{
  "train_examples": 26041,
  "input": "log_mel",
  "encoder_mlp_ratio": 4,
  "encoder_qk_norm": false,
  "init": "kaiming_normal",
  "lr_schedule": "wsd"
}
Rows from block 4 of the text decoder of a small audio captioner, named by matrix and row number. Rows with one number belong to one neuron. Each number is 128 + 32 x the weight over its row's rms, rounded and kept within 0 to 255. All counts start at 0.
After each neuron's rows are labels from the 100 texts, of 14976, where the neuron reaches its highest value: "fires on" is the input token at the peak. Only what is clearly more common there than usual is listed. The data: drum patterns on synthesised drum kits.
# fc1: MLP up (decoder.blocks.4.mlp.fc1.weight, 1024x256), inputs 86-171
# fc2: MLP down (decoder.blocks.4.mlp.fc2.weight, 256x1024, transposed), outputs 86-171

fc1.83 [142 113 132 208 132 127  92  95 120 116 141 125 157  71 138 168 148 133 118 163 163 120  97  83 133 146 110 166  98 138 145 144 100 157 182 140 107 162  99 103  72  96  96 124 150 165 162  92 136 121 171 165 115 151 158  35  96 112 134 149  74 143 131 162 169 121 119 162 161 107  96 145 159 149  74 160 142  90 151 129 109 134  62 159 153  99]
fc2.83 [220 112 124 203 128 111 144  85 119 105 147 110 129 128 140 100 111 120  62 122 124 141 124 155 156 124 117 152 133 112 123 112  56 165 155 102 144 135  94  84 142 129 123 142 125 154 165 129 137 147 120 105 110 152 162  46 112 123 126 138  73 104 139 124 126 129 127 110 153  65 145 126 155 149 119 123 118 108 126 115 105 137  83  66 169 126]
fires on: "tom"; "snare"; "clap"

fc1.148 [130 114 108 126 137 148 139 145 106 158  33  87  96  99 115 136 144  57 143 145 195 135 118 180 126 114 122 200  93 129 118 154 126 164 132 115  78 122 103 154 114 176  99 148 123 133 100 116  92  98 139  77 161 108 133 101 124 122 121  93 168 126 122 119 154 134 214  86  53 114  26 174 143 145 132 146 104 144 109 116 211 110  39 133 104 187]
fc2.148 [ 49  89 152 130 148 120 123 109 124 139 119 146 148  98 117  65 120  96 114 129 159 146 179 127  92  94 119 143  84 145 148 104 133 104 111  98 169 173 169 182 134 130 118  80 109 110 189 162  51  79 150 161 166  87 137 102 137 169 110 146 154 118 160  81 108 162 153 114 136 177 126  33 132 145 134 108 131 119  89  72 170 128  85  95 121 159]
fires on: "with"

fc1.164 [135 141 127  90 134  85 153  83  80 132  76 126 117 116  88  71 127 154 112 112 128 207 173 173 106  67 149 106 150 142 141 118 130 164 184 127  70 165  60 164 139 106 138 118 179 147 161  88  98 112 118 138 170 189  72 136 131 139 152 147 101 125 139 126 153  87 153  48  93  71 149 110 111 117  85 114 102 109 228  96 111 117 195 145  49  78]
fc2.164 [124 110 100  97 176 145 131 151  96 113 121 183 176 121 137 116 102  96 163 155 190 100 129 128 125 136  97 122 137  93 155 141 120  59 106  52 174 115 186 170 190 119 110 188 108  97 114 163  99 106 201 104 109 116 122 145 173 109  86 112 126 118 119  63  92 107 160 144 119 152 173 128 133  88 145 142 113 129  51 104 133 145 132  74 141 158]
fires on: "with"; "at"; "snare"

fc1.290 [165  97  87 166 110 140 144 165 154 134  73 126 173 138 119 149 107 128 125 100 130 149 136  60 164  68 145 137  84 186 120  98 110 173 144 122 192 205  60 124 113 106 132 119 112 147 115 147 105 134 129 190 105 147 177 168  50 130 139 199 156 149  95 179 154 110  91 151  66 111  92 176 127 121  58 133  96  51 143 107 113  92 112 194 163 111]
fc2.290 [164 153 159 185 127 165 138 155 133 125  83 158 105 132 162 170 122 161  86  96 116 115  93  55 181  86 152 113 171 194 152 130  54 113  96 105 154 175 116  95 107 144 158  81  98 162 142 103 150 111 105 153 103 186 169  73  91 111 149 191  70 124  84 102 164  96 132 113 146 122 126 125 185 147 144  96 115  84 181 173  84  97  94 164 167  93]
fires on: "shaker"; "room"

fc1.241 [ 91 100 144 144 158 143  91 138  89 130 178 162 127  61 168 123 173 104 134 113 134 146 153 131 116 195 127  84  82  92 178 106 175 106 114 148 197 122 156 123 107 121 147 148 138 122  79 137 135 135 102  75 122 103 183  77  94 179 167 134 142 117 138 100 111 129 117 166 127 109 133 163 163 188 148  74 140 115 137 143 122 150 162 113 104 114]
fc2.241 [134 122 107 140 129 111 155  76 112 134 122  72 155 110 133 105 114 140 126  80 167 146  87 180 165  83  78 102 187 161  81 197  89 138 152  77 134  75 164 192 114 107 170 132 134  98 130 120 131 127 181 159  85 152 139 120 103 121 180 157 122 125 115 153 105 172 121 111  72 133 142 130 153  80 102  82 122 117 150 114 119 121  82 109  84 122]
fires on: "tom"; "snare"; "clap"; "hat"

fc1.356 [203  93 171 153 155 122 122 156 129 125 162 105 146  99 160 144  93 100 132 164 110  91 157 129 142 139 117 138 127 134 118 163 147  93 153 161 180  66 134 126 117 104 160 206  94 182 130 139  76 162 133 199 117 152 167 115 115 173 168 216 101 122 136 147  93 127  91 115 175 147 111 152 114 118  53 111  88  88 139  94 102 139 154  90 113 114]
fc2.356 [201 115 126 112 133 146  97 125  95 120 135 113 178 128 162 111 133 107  73 150 143 124 166  90 154 151 107 126  82 149 134  89 104 100 144 162 206 119 101 218 140 133 151 134 106 139 123 153  94 136 140 195  87 118 158 115 109 143 172 166 143 161 165 164 150 141 134  85 104 107 129 164 116  68  68 172 117 126 119  90  86 142 115 109 139 118]
fires on: "with"

fc1.19 [133  84 156 132 102 118  75  93  92 149  99 129 121 145 132 138 129 117 117 112 163  92 146 135 113 128 115 154 122 118  49 161 175 144 141 175 101  99  94 126 109 111 130 121 140 226 129 139  63  86  90 112 146 119 118 157 108 148 166 121  96  50 123 115 138 149 114 108 136 105 124 198 139 189 143  94 126  78 201 128 143 108 127 141 114 108]
fc2.19 [213 165  91 158  90 158  86 190 160 121  46 127 136 161 152 104 187 131 124 131 155  68 109 135  91  51 134 145 116 158 110 155 124 108 147 135 134  75 140 150  61  99 113 145 152 163 145 133 112  92  90 101 121 116  98 151 143 185 121 135 109 125 132  81 106 123 135 133 113 128  94 123 117 163 173 129 140 109 167 174 141 104 164 167  63 122]
fires on: "closed"

fc1.67 [145  85 129 109 147 115 150  99  56 121 134 127 125  75 125  87 163 118 135 151 121 109  97  92 102 110 127 139 122 112  96  89  99 143 179 110  93 116 161 111  32 159 106  90  78 132 163 132 112   1 191  86 167  42 128 122 129 146 127 142 139 138 143 128 185 109 181 155 119 146 138 121 119 149 157 160 124  82 134 195 122 113 140 140 150 137]
fc2.67 [ 98 124 108  92  77 132 108  78 114 124 164  97 105 172 146 200 173  78 142  79 149 131 169 186 131 214  49 133 120 148 127  83  87 131 109 132 119  84 133  98 180 146  75 172  70 146 118 149 137 149  92 139 132 120 106  81 126 150 126 109  86 140 216 123 105 187 141 116 157  94 155 124 123 132 121 101 122 125 114 134  96 140 123  46 103 109]
fires on: "rimshot"; "snare"; "tom"

fc1.603 [151 108 198 201 158  93 100 138 153 173 153  89  67 104 190 123 102 105 139 114 141 156 122 125 138 132 114 130  75 170 123 153 158  95 138 220 123 106 141 103  66 129 108 115 113 138 196 162 133 137 135 141 153  50 169 145  71 146 166 145 179 125 134 119 118  89 149  82 116 151 115 151 179 146 146 120 130 113 105 108 152  95 112 115 201  99]
fc2.603 [108 143  75 100 157 129 127  90  78 148 134 133 162  77 158 126 148 132 131 111 166 162 139 119 165  71 154 181 129 107 150 122  97 138  83 110 203 121 163  93 107 118 123 167 124  65  74 161  88 117 198 166 191  90 106 104 153  75 141 109 129 141 162 164  91 132 132 141 112 126  94 157  94  82 116  66 120 140 164  89 130 149  93 148 146 160]
fires on: "at"

fc1.239 [130 138 195 132 116  43 122 120  98  98 126  43 153 108 138 155  95 102 120 144 120 118 162 146  43 135 156  90 131 222 131  93 120 116 188 151 152 135  89 180 119 146 125 132 118 144 167 117  38 123 125 149 105 102 151 149 107 165 130 150 129  50 171 180 143  86 130  86 132 105 146 155  70 142 115 134  79 144 187 100 191  77 122 138  75 107]
fc2.239 [170 165 196 209 113 128 122 102 171  87  87 117 171 160 126 106  97  85 154  86 143 118 118 136  86 121 121 118 112 209 157 108 117 136 159 173 178 122  77 187 129 107 163 115 145 140 136 148  47 117 106 145 132  87 174 108  90 131 154 155 107  74 167 145 121 129 146 108 116  74 150 120 123 165  79 113 141 116 172 115 146 113 132 156  58 138]
fires on: ","

fc1.170 [161  55 177 169 116 122 104 135 108 177  82 104 128  69 204 111 116 115 114 132 177 132 151  87 139 101  90 171  99 167 107 156 143 119 141 166 154 150  63 157 108  93 118 150  96 168 182 122  99  83 157 171 132 112 152 105  24 145 140 138 134  91 140 138 185 115 151 126 101  53  98 152 190 148  93 136 128  58 184 136 131 167  79 156 147 104]
fc2.170 [212 125 118 141 169 131 132 146  92 109 109 132 116 104 120 134 126  98 139 148 102 179 138 122  84 149 147 108 146  95 141 103 108  82 161 149 151 140 119  84 109 139 141 164 169 173 161 170 163 172 133 151 144 110 195 119 116 148 124 159  99  96 182 133 116  54 141 126 141 114 151 130 146 165  76 111  95 107  85 141 103 108 105  92 119 140]
fires on: "snare"; "clap"; "tom"

fc1.260 [167 127 164 178 133  98  40 135  74 134 180 132 137 129 110 127 148 155  99 136 150 162 145 120 111  95 175 150 114 122 121 122  84 120 141 118 103 125   3 174 108 156 113 175 158 139 199  98 147 146 147 204 123  91  99  84 122 195 153 156 102  79 130 126 128 141 136 161 151 105 111 118 141 117 125 139 155 128 129  94 141  92 169 120 116 130]
fc2.260 [131 107 127 157 159 150 119 160 140 179 140 108 176  73 180 144  75 158 122 155  91  71 125 122 171 170 154 148 105 140 123 162 140 149  90 167 104 178 140 144 106  77 102 147 159  99  57 111 121 150 116  61 162 138 142  82 114  97 173 100  79 140 111  64 171 148 102 107 123 155  61 154 107 108 162 113 109 133 113 100 133  92  97 125 138 109]
fires on: "rimshot"; "hat"; "tom"; "cymbal"

fc1.664 [135  91 102  85 131  96 123  35 147 144 149  93  79  52 170 173 146 181 114 165 158  93 145  54 152  82 102 111 141 118 130 177 129 166 175 149  92 111 124 113 143 143 122 172  77 144  84 171  74 121  68  97 139 121 110 126 129 102 137 201 126  93 211 162 189  92 190 154  97 121  96  84  70 121 143 177 108 116 117  77 156 135 105 180 111  64]
fc2.664 [ 86 162 138 111 172 145  89 147 160  60 124  97 139 139  52 167  89  75  67 107 122 103 132 158 127 148 108 175 132 141 130 115 144  99 112 144 164 111 146 144 100 142 134 124 161 108 111  81 142  88 127 197 188  46 146 161 100  85  91  49 160 139 113 109  93 158 105 167 164 121 113 146 154 193 185  88 134  91 105 152 168 109 120 106 125 113]
fires on: "closed"; "cowbell"; "shaker"; "snare"

fc1.709 [183  54 118 141 135 115 109 141 112 181  85 131 105 113 137  78 135 154 139 130 150 182 133 115 146  67 153 160 146 168 111 123 118 196 116 190 158 203  68 169 108 135 136 139 145 140 183 122  92 106 127 180 152 130 120 118 116 160 134 102 133 121 206  88 117  57  91 131 101  87  81 202 130 145  68 183 101 159 132 108 123  99 109 122 157 126]
fc2.709 [171 101 174 119  87 134 121 134 108 149 114 112 131 123 193 154 153 131 131 158 145  43 148 123 127 166  90 174 146 105 156 138 152 140 156 143  84 122 106  75  62  84  81 169 135 147  91  92 115 185 123 139  92 129 183 123 111 130 191 115 137 176 128 113 198  90  48 107 133  93 143  97 104 109 109  90 115 112 130 132 126 101 111 137  70  65]
fires on: "tom"; "hat"; "clap"

fc1.517 [166  65 117 133 143  94 144  85  68 144 130 122  88 132 100 100 155  95 126 108 131 164 148  97 133 107 178 155  99 168 152 147 176 129  90 147 133 101 132 111 121  84 106 161  97 145 124 110 125 126 102 142 190 123 102 119 121 168 169 120 129 123 101 149 139 145  86  54 178 108 115 100  88 106 112 194  77 122 173  98 134 138 161  97 156  79]
fc2.517 [154  51 103 144 194 133 116 166 157 119 125 181 145 104 137 130  80  91 137  74 129 138 138 174 135 112 113 151 142 142 174 138 145 139 100 102 176 136 142 143 133 164 121 101 137 132 150 149  80 142 136 141 106 167 116 163 119 152  98  77 130 146 140 128 150 105 169 100 140 136 153 112  74  54 127 167 147 180 107 143 124 130 147 105 166 153]
fires on: "with"; "at"

fc1.184 [134  96 163 134 137 126 132 140  94 138  23 166 122 110  92 111  82 123 117 149 157 100 155 155 138 157 149 150 146 172 134 133 137 112 148 150  89 124 139 111 140 135 115 151  47 147 135  81 172 112 124 193  99  91 149 100 110 127 172 170 117 146 181 129  91  57 167  82 144  75  77 157 169 146 105 103  95 122 144 102 165 108 138 163 186 136]
fc2.184 [ 78 205 173 153 150 110 179 112 102 123 146 105 110 126 119 119  85 185 150 105 105  92 126 143  72 132 109 100 197 118 160 154 136 113 121 132 113 147 113 113 161 109 140 123  99 155 144 135  74 127 118 122 122 149 124  71 145 104 159 113  85 154 135 149 110 146 139 126 123 136  90 140  85 147 104 161 120 117 139 168 121 113 135 131  96  84]
fires on: ","; "tom"

fc1.225 [137  89 107 110 117 134 135 189 164 163 180 133  94  95 112 111 183 159 141 139 108 159 106 146 102 149 118 228 162 157 137 104 155 144  98 128 144 178  84 128 130 112 112 103 176 129 201  68 109 150  93 114  99 158 144 146 137 113 152  70 126 143 110 119 105  65 123 138 140  85 101 158 122 129 118 124 156 114 160 117  87  75 225  93  79 127]
fc2.225 [119 106 100 119 170 176 128 164 205 133 158 145 126 127 173 142 120  89 118  88 140 119  99 178 200 157 116  83  77 185  94 135  89  90 166 108 117  73 106  88 166 135 110  89  89 146 161  94 158 155 118 129 114 167 126 184 119  87 134 106 125 146  81 166 137 105  57 163 162 137 106  83 165 101  95 123 140 137 151 152 114 164 165 114  60 170]
fires on: "at"

fc1.755 [168 139 195 112  73 108 157 174 148 124 159 135  79 143 141 107 135 144  91  85 130 145 142 144  95 162  92 112 163 125  51 111 197 188 123 114 124 124 119 134  89 136 155 129 113 127 135 199 113  89  97  73 239  97 117 107  96 180  92 145  88 109 160 156 145  98 112 114  84 146 121 173 163 108 133 142 145  80 125  84  82 149  93 149 132 138]
fc2.755 [101 234 124 201 155 135 109  90 170 150 111  69 143 116 113 124 183 136 159 133 142 121 192 106  53 154 131 120 161 142 109 102 171  99  96 143 135 153  64 139 114  69 128 127 118 155 132 142 190 112 106 101 128 102 167 111 136 133  86 153 165 141 100  74 159 113 109 159  87  66  85 144 193 166 166 163 127 125 107 172 113 120 123 132  88 151]
fires on: ","; "hat"

fc1.375 [112  78 164 125 133 117 108 194 161 132 121 140  83 171 154 127 159  90 135 131 137 133 129 102  89 120 139 127 132  92  92 135 214 152  94 195 147  93  79 137  60 114 173 159  92 155  96 143 109 113 122  99 139  71 158  81  78 149 106 117 169 115 161 100 120 151 145 159 148 142 112 122 113 110 111 139 141  92 110 137 137 126 110 164 109 169]
fc2.375 [112 130 182 210 167 122 108 152 101 100  92 106 126 142 165 142 126 123  91 116 125 140 103  83 138 115 152 119 141 161 118 144 130 130 101 143 153 127  78 146  93  94 139 144 136 152 114 127 111  98 135 110 107  99 190  80  84  96 121 121 169  93 168 165 152 109 106 103 168 137 142 116  81 126 117 125 134 108 134 155 151  73 120 156 131 161]
fires on: ","

fc1.293 [164  92 114 100 128 108 134  73 127 132 180 169  70 123 130  89 136  65 142 125 124 208 118  51 112 170  95 142 139 115  71 105 160 123 117 165 101 118 121 144  80 135 125 114 182 173 145 186  52 101  98 121 158 101 115  77 142 131 141 125 159  32 149 149 175  55 147 111 123 156 119 113 168 131 124 186 201  70 108 124 129 147  93 124 127 122]
fc2.293 [132 132 135  79  64  98 112 162 137 207 113  72 181 174 114 169 126  82  78 146 120 125 206  95 120 138 149 153 144 142 150 130 133 158 149 160 102 163 122  84 144 151  92 139 204 139 113 121 127 132 107 130 102 156 114 140 125 111 110 178 170 161  96 141 143  80 123  99 139 191 130 114 135 167 152 120 153  94 205 126 156  78 159 137 147 105]
fires on: "snare"

fc1.177 [125 100 168 148 156 120  65 171 164 129 120 100 152 122 122  99 115 157 134  95 127 107 100 137  77 139 180 127 121 121 145 140 127 148 139 112  88 121  55 124 139 147 146 156 176 157 208 103  98 147 111 144 137  20 101 146 138 117 145 151  79 106 170 126 124 134 114 190 168 115 109 157  98 116  89 124 134  96 131 157 140 185 156 116 100 122]
fc2.177 [179 156  97 203 210 112  87 205 109  96 110 137 103  78 150  91 106 161 171 145 118 132 106 118 116 123 160  88 193 182 126 164 143 110 139 116 135 157 142 148 121 104 114 162 160 112 123  78 168 184 173 142 141 129 121 120  98 134 174 125  45 111 141  90 168 147  89 108 141 116 117 154  74 119  93 114 129 142  68 161 152 118 127 136 139 112]
fires on: "shaker"; "hat"; "cowbell"; "cymbal"

fc1.77 [135 155 149 186 135 153  96 184 108 188 121 159 215 106 116  98 108 145  94  61 128 119 138 119  87 111 145 126 130 141 130 148 176 147 214 114  78 144 101 207 145 125 128 131 192 129 113 104 136 124 166 132 101 163  98 155 122 119 106 135 141 135 154 134 125  96 141 109 117  67  69 143 178 144 102 100 113 105 157  87 162 176  89 138 154 135]
fc2.77 [102 146 105 165 139 179 138 165 127  38 153 143 102  84 157 144 130  97 169 110  80 145 118 149 180 135 108 140  94 142 149 133 107 107 174 117 101 121 104 140 100 191 127 136 161 140  99  91 148 133  16 118 117 186 119 147 154 150 152 171 123 136 102 106 156 110 132 144  89 114 163 155 168  90 129 155 182  63 110 143 162 171 104 109  66 163]
fires on: "rimshot"; "hat"; "tom"; "cymbal"

fc1.684 [152 119 126 172 153 117 121 123  60 149 150  81  62 110 145 108 153 130 122 158 186 162 130 114 151  86 125 147 127 126 141 195 110 137 165 136 131 120 129 106  82  89 131 116 161 159 148 187 112  78 209 135 132 164 166  75 144 125 151 154 106 106 108 134 175 153 140 137 157 115  46 118 169 143  53 174 154 110 105 134 155 129 133 120 170 130]
fc2.684 [181 121 107 179 104 100 130 153  92 131 129 110 137  95 114  91 115 122  63 100 153 128 124 159  94 122 128 103 148 107 158 167  93 168 162  99 150 155 127  90 106  89 100 110 136 143 139 115 142 101 197 101 164 216 119  21 101 127  97 135  81 145  86 153 158  81 126 109 157 109  65 142 199 117 130 167 153 135 110 117 129 141 124 111 166 105]
fires on: "snare"; "clap"; "rimshot"

fc1.81 [112  98 113 133 143 118 102 144 117 131 109  85  92 154 115 165 113 122 142 130 151 136 121 109  95 139 143 188 133  94 223 196 170 116  92 134 115 171 103 128 136 135 133 182 177 138  79 147  86 138 131 126  92 117 181 152 163 155 133 107 137 125 155 108  79  64 145 155 162 122  89 147 123 174 115  98 123 131 119 127 147  95  98 138 123 173]
fc2.81 [109 120 133 116 119 195 162  92 174 103 144 200 154 169 115  28 180 172 136 101 131 136  92 144 106 138 137  69 103 135  71  62 114 142 160 127 151 120 152 134 181 130 132  85 119 181 194 160 144 164 156 108 158 127 111 101  64 104 121 158  99  84 111 154 110 158 135 115 117 157 175  93 156 116 134 141 193 164 138 119 135 172 130 135 146 120]
fires on: "tom"; "hat"; "rimshot"

fc1.723 [ 68  89 130 124 111 133 156 147 129 127 110  82 107 116 182  93 123 146 120 126  99 123 113 132 136 149 139 172 144 133 113 156 153 114 126 143  87 137 111  84 149 125  81 103 129 192 162  90  97 109 127 107 113  95 121 148 140 142 108 127 125 144 102 122 167  68 132 144 142 111 132 122 147 164 155 151 236 170 131 146 101 118 143 112 144  84]
fc2.723 [156 164 166 121 110 114 196 186 134 140 165 120 193 159 138 103  93 144 109 141 112 166 118 116 126 120  91 134 176 134 162 124  81  91 155 118 151 107 162  65 113 119 143 133 135 151 113  90 168 105 151  99  70 145 132  73  93 130 151 185 148  70 206 173 120 149  99 124 168 134 130 120 143 107 138 144 152  66 149 133 114 153 151  79  91 146]
fires on: "tom"; "rimshot"; "snare"; "clap"

fc1.479 [164  44 137  91 135  31  96 107 104 127 130 116 156 137 124  85 130 111 151 144 124 144 152  71 178 152 140 125 128  93  89 106 202 124 134 152 118 102  69 170 172 121 111 111 164 155 133 130 131 124 160  62 142 157 140 118  89 142 188 126  99  82 177 161 132 153 146  94 103 126 158 112  81  99  86 117 174 155 104 136 147 152  28 127  52 116]
fc2.479 [129 164 152 106  99 122 174 144 135  85 150 119  85 127 166 152 120 146  88  83 153 161 130 119 177 117 130 102 124 183  87 207 108 122 113  89 139 113 133 112 149 175 143 146  96  85 116 161 145  82 100 165 201 131  82 138 123 130  93 123 142  96 134 139 156  91  99 146 129  79 172 163 164 135 156 123 121 117 139 164 145 120 148 142 147 129]
fires on: "shaker"; "tom"; "snare"

fc1.228 [ 52 123 115  81 130 101 137 114 102 131 108 112 102  92 158 113  72 119 139 164 115  94 129 115 144 160 120 174 162 110 106 141 196 159 178 142  80 150 132 164 131 149 120 114 109 170  99 135  83 103 131  73 199 100  38  95 128 136 109 110 124 145 129 165 185  99 159 135  91 141  95 145  91 196 150 178 145 154 145 113 184 149 104 188 107  82]
fc2.228 [ 66 170 143 120  83 144 127 124 130 143  89 153 142 196 121 164 108 144 108  93  84 144 114 177 103  99  81 133 166 132 158 130 131 176 107 173 156 127 104 122 170 147 183 130  80 146 173 142 168  74 166 147  95 136 135 107 118  51 123 135 195 141 109  93 113 159 117 105  63 101 138 171 148 148 128 116 131 110 150 112  92  73 192 106  69  99]
fires on: "with"; "at"; "tom"

fc1.353 [129 124 128 110 180 126  73 157 101 180  91 153 111  93  82 162 110 149 132  91 102 123 109 133 109  93 103 116 117 255 139  91 136 144 128 132  97 151 130 123  89 114 129 180 132 127 143  82 180  78 146 101 125  73 158 115  78 173 142 126 111 115 201 126 101 114 214  95 118 119  83 129 139 177 139 117 152 101 141 103 140  58 174 139 162 155]
fc2.353 [ 81 161 102  79  65 133  65  94  84 107 102 181 103 147 131  90 206  46 133 154  98 146 163 119 148 160  82  63 118 134 155  90 168 121 107 108 158 140  89 157 195 147 133 129  88 153 121 140 144  67 174 163  97 136 152 112 110 127 141 157 128 144 138 157  93 104 136  79 140  95 134  33 121  98 125 172 129 170 127 154 139 163 182 136 112 131]
fires on: "with"; "at"

fc1.56 [129  94 174 158 126 125 139 131 119 140 165 144 162 155 126 117  99  79 103 130 122 113 172  98  97 142 174 109 122 103 145 128 176  83 143 174 181 111 122 123  96  65 130 116 167 183 148 129 139 115 125 118 161  70 177  90  99 152 115 163  99 126 139 152  90  68 103 126 150 117 138 135 144 121  69  97 119 130 143 180  87 152 195 130  85 150]
fc2.56 [117 157 102 153 104 148 132 130 176 178  95 159 111 154 132  88  87 151  80  58 148 191 149 100 108 126 167 113 177 160 106 130 147 148  82 134 173 134 106 143  62 117 157 110 146 122 110 172 100  94 135 150 111  70 181 139 116 136 139 137 126 111 160 119  72  89  91 106  69 105 117 137 164 115 127  87 167 124 112 104 160 129 161 142 171 146]
fires on: ","

fc1.387 [121 101 121 159 117 148  75 155  97 171 141  74 111  49 187 101 129 136 136 140 144 130 133  68 118 154  92 100 115  83  79 192 125 122 156 150 116 162 134 225 116 144 143 104 150 167 140  96 147  92 147 122  97 153 130 127 100  98 114 134 113 145  86  94 179 106 114  89 137 156 136 109 163 182  75 139 153 125 161 159 160 106 122 131 151 164]
fc2.387 [110 146 142 200 138 130 109 142 168 118 105 124 130 120 147 165 104 135  76  80  92 151  90 137 155 135 111 189  82 130 205 181 104 131 113 151 120 144  92 103  86 102 125 124 157 147 110 100 124 149 117  91 106 119 148 106 133  78 158 144 117 107 167 131 138 118  72 161 180 114 119  91 133 145 121 107 159 100 118 106 135 106 107  91 122  72]
fires on: "tom"

fc1.4 [141 109 131 198 145 176 138 146 114 159 100  79 157 115 155 147 134  95 140  96  73 120 136 152 103  86 167 129 100 162  70 157 112 124 168 147 109 112 133  91 142  78 127 159 129 137 159  72 175 100 107 188 131  96 196 106 134 150  75 174 118 125 122 134 136 138 184 116 113  73 108 141 182 167  79 142  55  78 156 139 157 111 123 114 186 129]
fc2.4 [147 137 147 133 163 144 105 180 148 212 143  86  99 126 155 126  71 138 116 137 154  88 149 166 118 154 113  96 176 110 164 149 145 109 141 181 109 169 162 176 123 135 190  80  66  82 124 111 143 143 143  76  85  54 129  93 159 124 131  74  90 116 127 142 101 137 139 104 100 117 139 159 117 111 140 160  95 169  73 162 126 107  90 147 229 131]
fires on: "shaker"

fc1.191 [ 74 101 121 120  71  93 159 112 120 123  90 113 154 101 118 131 165 104 157 159 114 155 129 148  85 131 193 174 128 139 150  62 181 150 100 125  69 191  88 199  93 163  95 104  99 135 148  78 123 101  78 125 197  98  73  99 118 139 143 113 132 136 132 132 156  98 122 101  65  80 118 134 143  94 102 186 118  99 139 145 208 105 103 132 107  87]
fc2.191 [102 164 108  95 194  77  74 193 100  98  94 120 139  81 132 136 149 134 139  84 153 125 164 124 129  94  94 113 108 154 150 103  91 144  85 118  90 120  93 109 119 173  64 148 175 125 131 196 106 182 129 109  87 131 152 135 140 162 148 139 172  95 127 129 110 126 126 167 177 110 145 112 120  76 201 108 157 127 111  34 113 199 150 108 160 152]
fires on: "with"

fc1.545 [125  88 149 179 192 105 105  97 143 144 165 163 100 150 180 120 147  87  95 110  98 115 110 151 159 157 120 117 122 115 160 125  98 130 145 157 130 100  71 133 120  97 181 117 107 167 135 102 133 146 110 113 153 165 167  45 105 124 147 140  56 118 129 122 104 138 136 114 160  79 113 159 156 135 130 130 144 130 137 170 170 159 140 103 149  48]
fc2.545 [164  88 122 169 114 132 141  83  77 142 145 104 106 111 112 129 111 115  63 147 122 117 111 125 157 112 179 139  85  21  90 119 119 154 173 126 134 147  82 117 185  91 156 102 143 172 184 142 168 135 115 106 136 153 154 116  65 161  97 152  80 129 115 123 128 132 150 122 134  84 113 131 147 159  81 109 117  98 145 135 110 169 124 116 115 141]
fires on: "snare"; "tom"; "clap"

fc1.571 [152 116 160 144 167  66 135 153 107 141 138 130 119 116 208 158 107 154 108 143 117 122 152 125 156  69  94 130  99  96  94 151 107 143 153 135  89 193 130 182 124 133  81  86 133 123 199 128 158  52 141  78 147 140 112  88  55 138 133 142  76 137 110 134 150 146  93  81 137 145 102 138 122 103 151 121 142 153 160 112  94  74 135 174 140 186]
fc2.571 [101  96 141 108  59 208 146 102 169 183  90 124 171 131 103 124 125 134 142 121 171 104 110  88 122  89 195 102 148 161 104 110 149 143 109 167 102 111 143 117 136  94 224 135 145 207  92 158 141 145 146 135 100 110 163 159 115 157 113 133 112 119 136 145 142  75 198 179  98  87  90 163 112 144 138 106 170  97 108 112 160 163 144 158 112 141]
fires on: "rimshot"; "cymbal"; "cowbell"; "tom"

fc1.102 [133 129 182  96 119 154  82  92 120 122  88 146 129 143 126 141 166 161 116 104 139 111 115 147  91 100 107 174 102 104 105 160 159 124 167 166  78 108 143 107 124  62 105 134 137 178 108 124  57  66 123  89 138 143 128 182 146 118 149 108  98 113 116 103 106 132 113 121 132  94 101 154  95 209 145 125 122 123 173 118 133 127 118 148 101 104]
fc2.102 [172 155 146 147 110 156  66 107 138 117  87 126 122 145 159 139 169 163 117 116 157  89 114 138  88  58 125 133 117 125 111 155 134 148 159 171 114 109 165 109 118  77 104 151 124 201 126 139  76  69 129  92 132 150  24 180 171 139 122 146 116 129 111 109 107 120 139 142 128  80 109 162  95 175 169 129 148  92 208 149 152 128 113 147 116 128]
fires on: "closed"

fc1.602 [111 106 141 116  91 125 122  73 152 135 121 127 178 159 164 100  84 156  95 130 109  68 157  92 112  72 139 142 134 108 130 158 153 135 173 149  92 150 128 113 124 137 131 152  89 209 125 131  75 109 125 165  96 126  82 104 124 156 148 113 125  47 147 133 183 112 147 132 167 148 154 112 113 144 127 144  86 168 144 103 177 135 113 132 158 100]
fc2.602 [ 46 180 167 124 105 136 130 109 125  95 137 120 135 199 100 123  82  93 162 106  95 104 117 117  83  92 117  90 177 193 158 168 115  99 102 134 195 110 153 124 125 177 145 124 164 141 180 185 141 129 100 149 142 121 124 116  65 176 110 104  97  92 125 136 134  75 123  81 134 125 139 127 149 207 167 139 134 196 161 120 108 117 164 122 127 127]
fires on: "tom"; "snare"; "hat"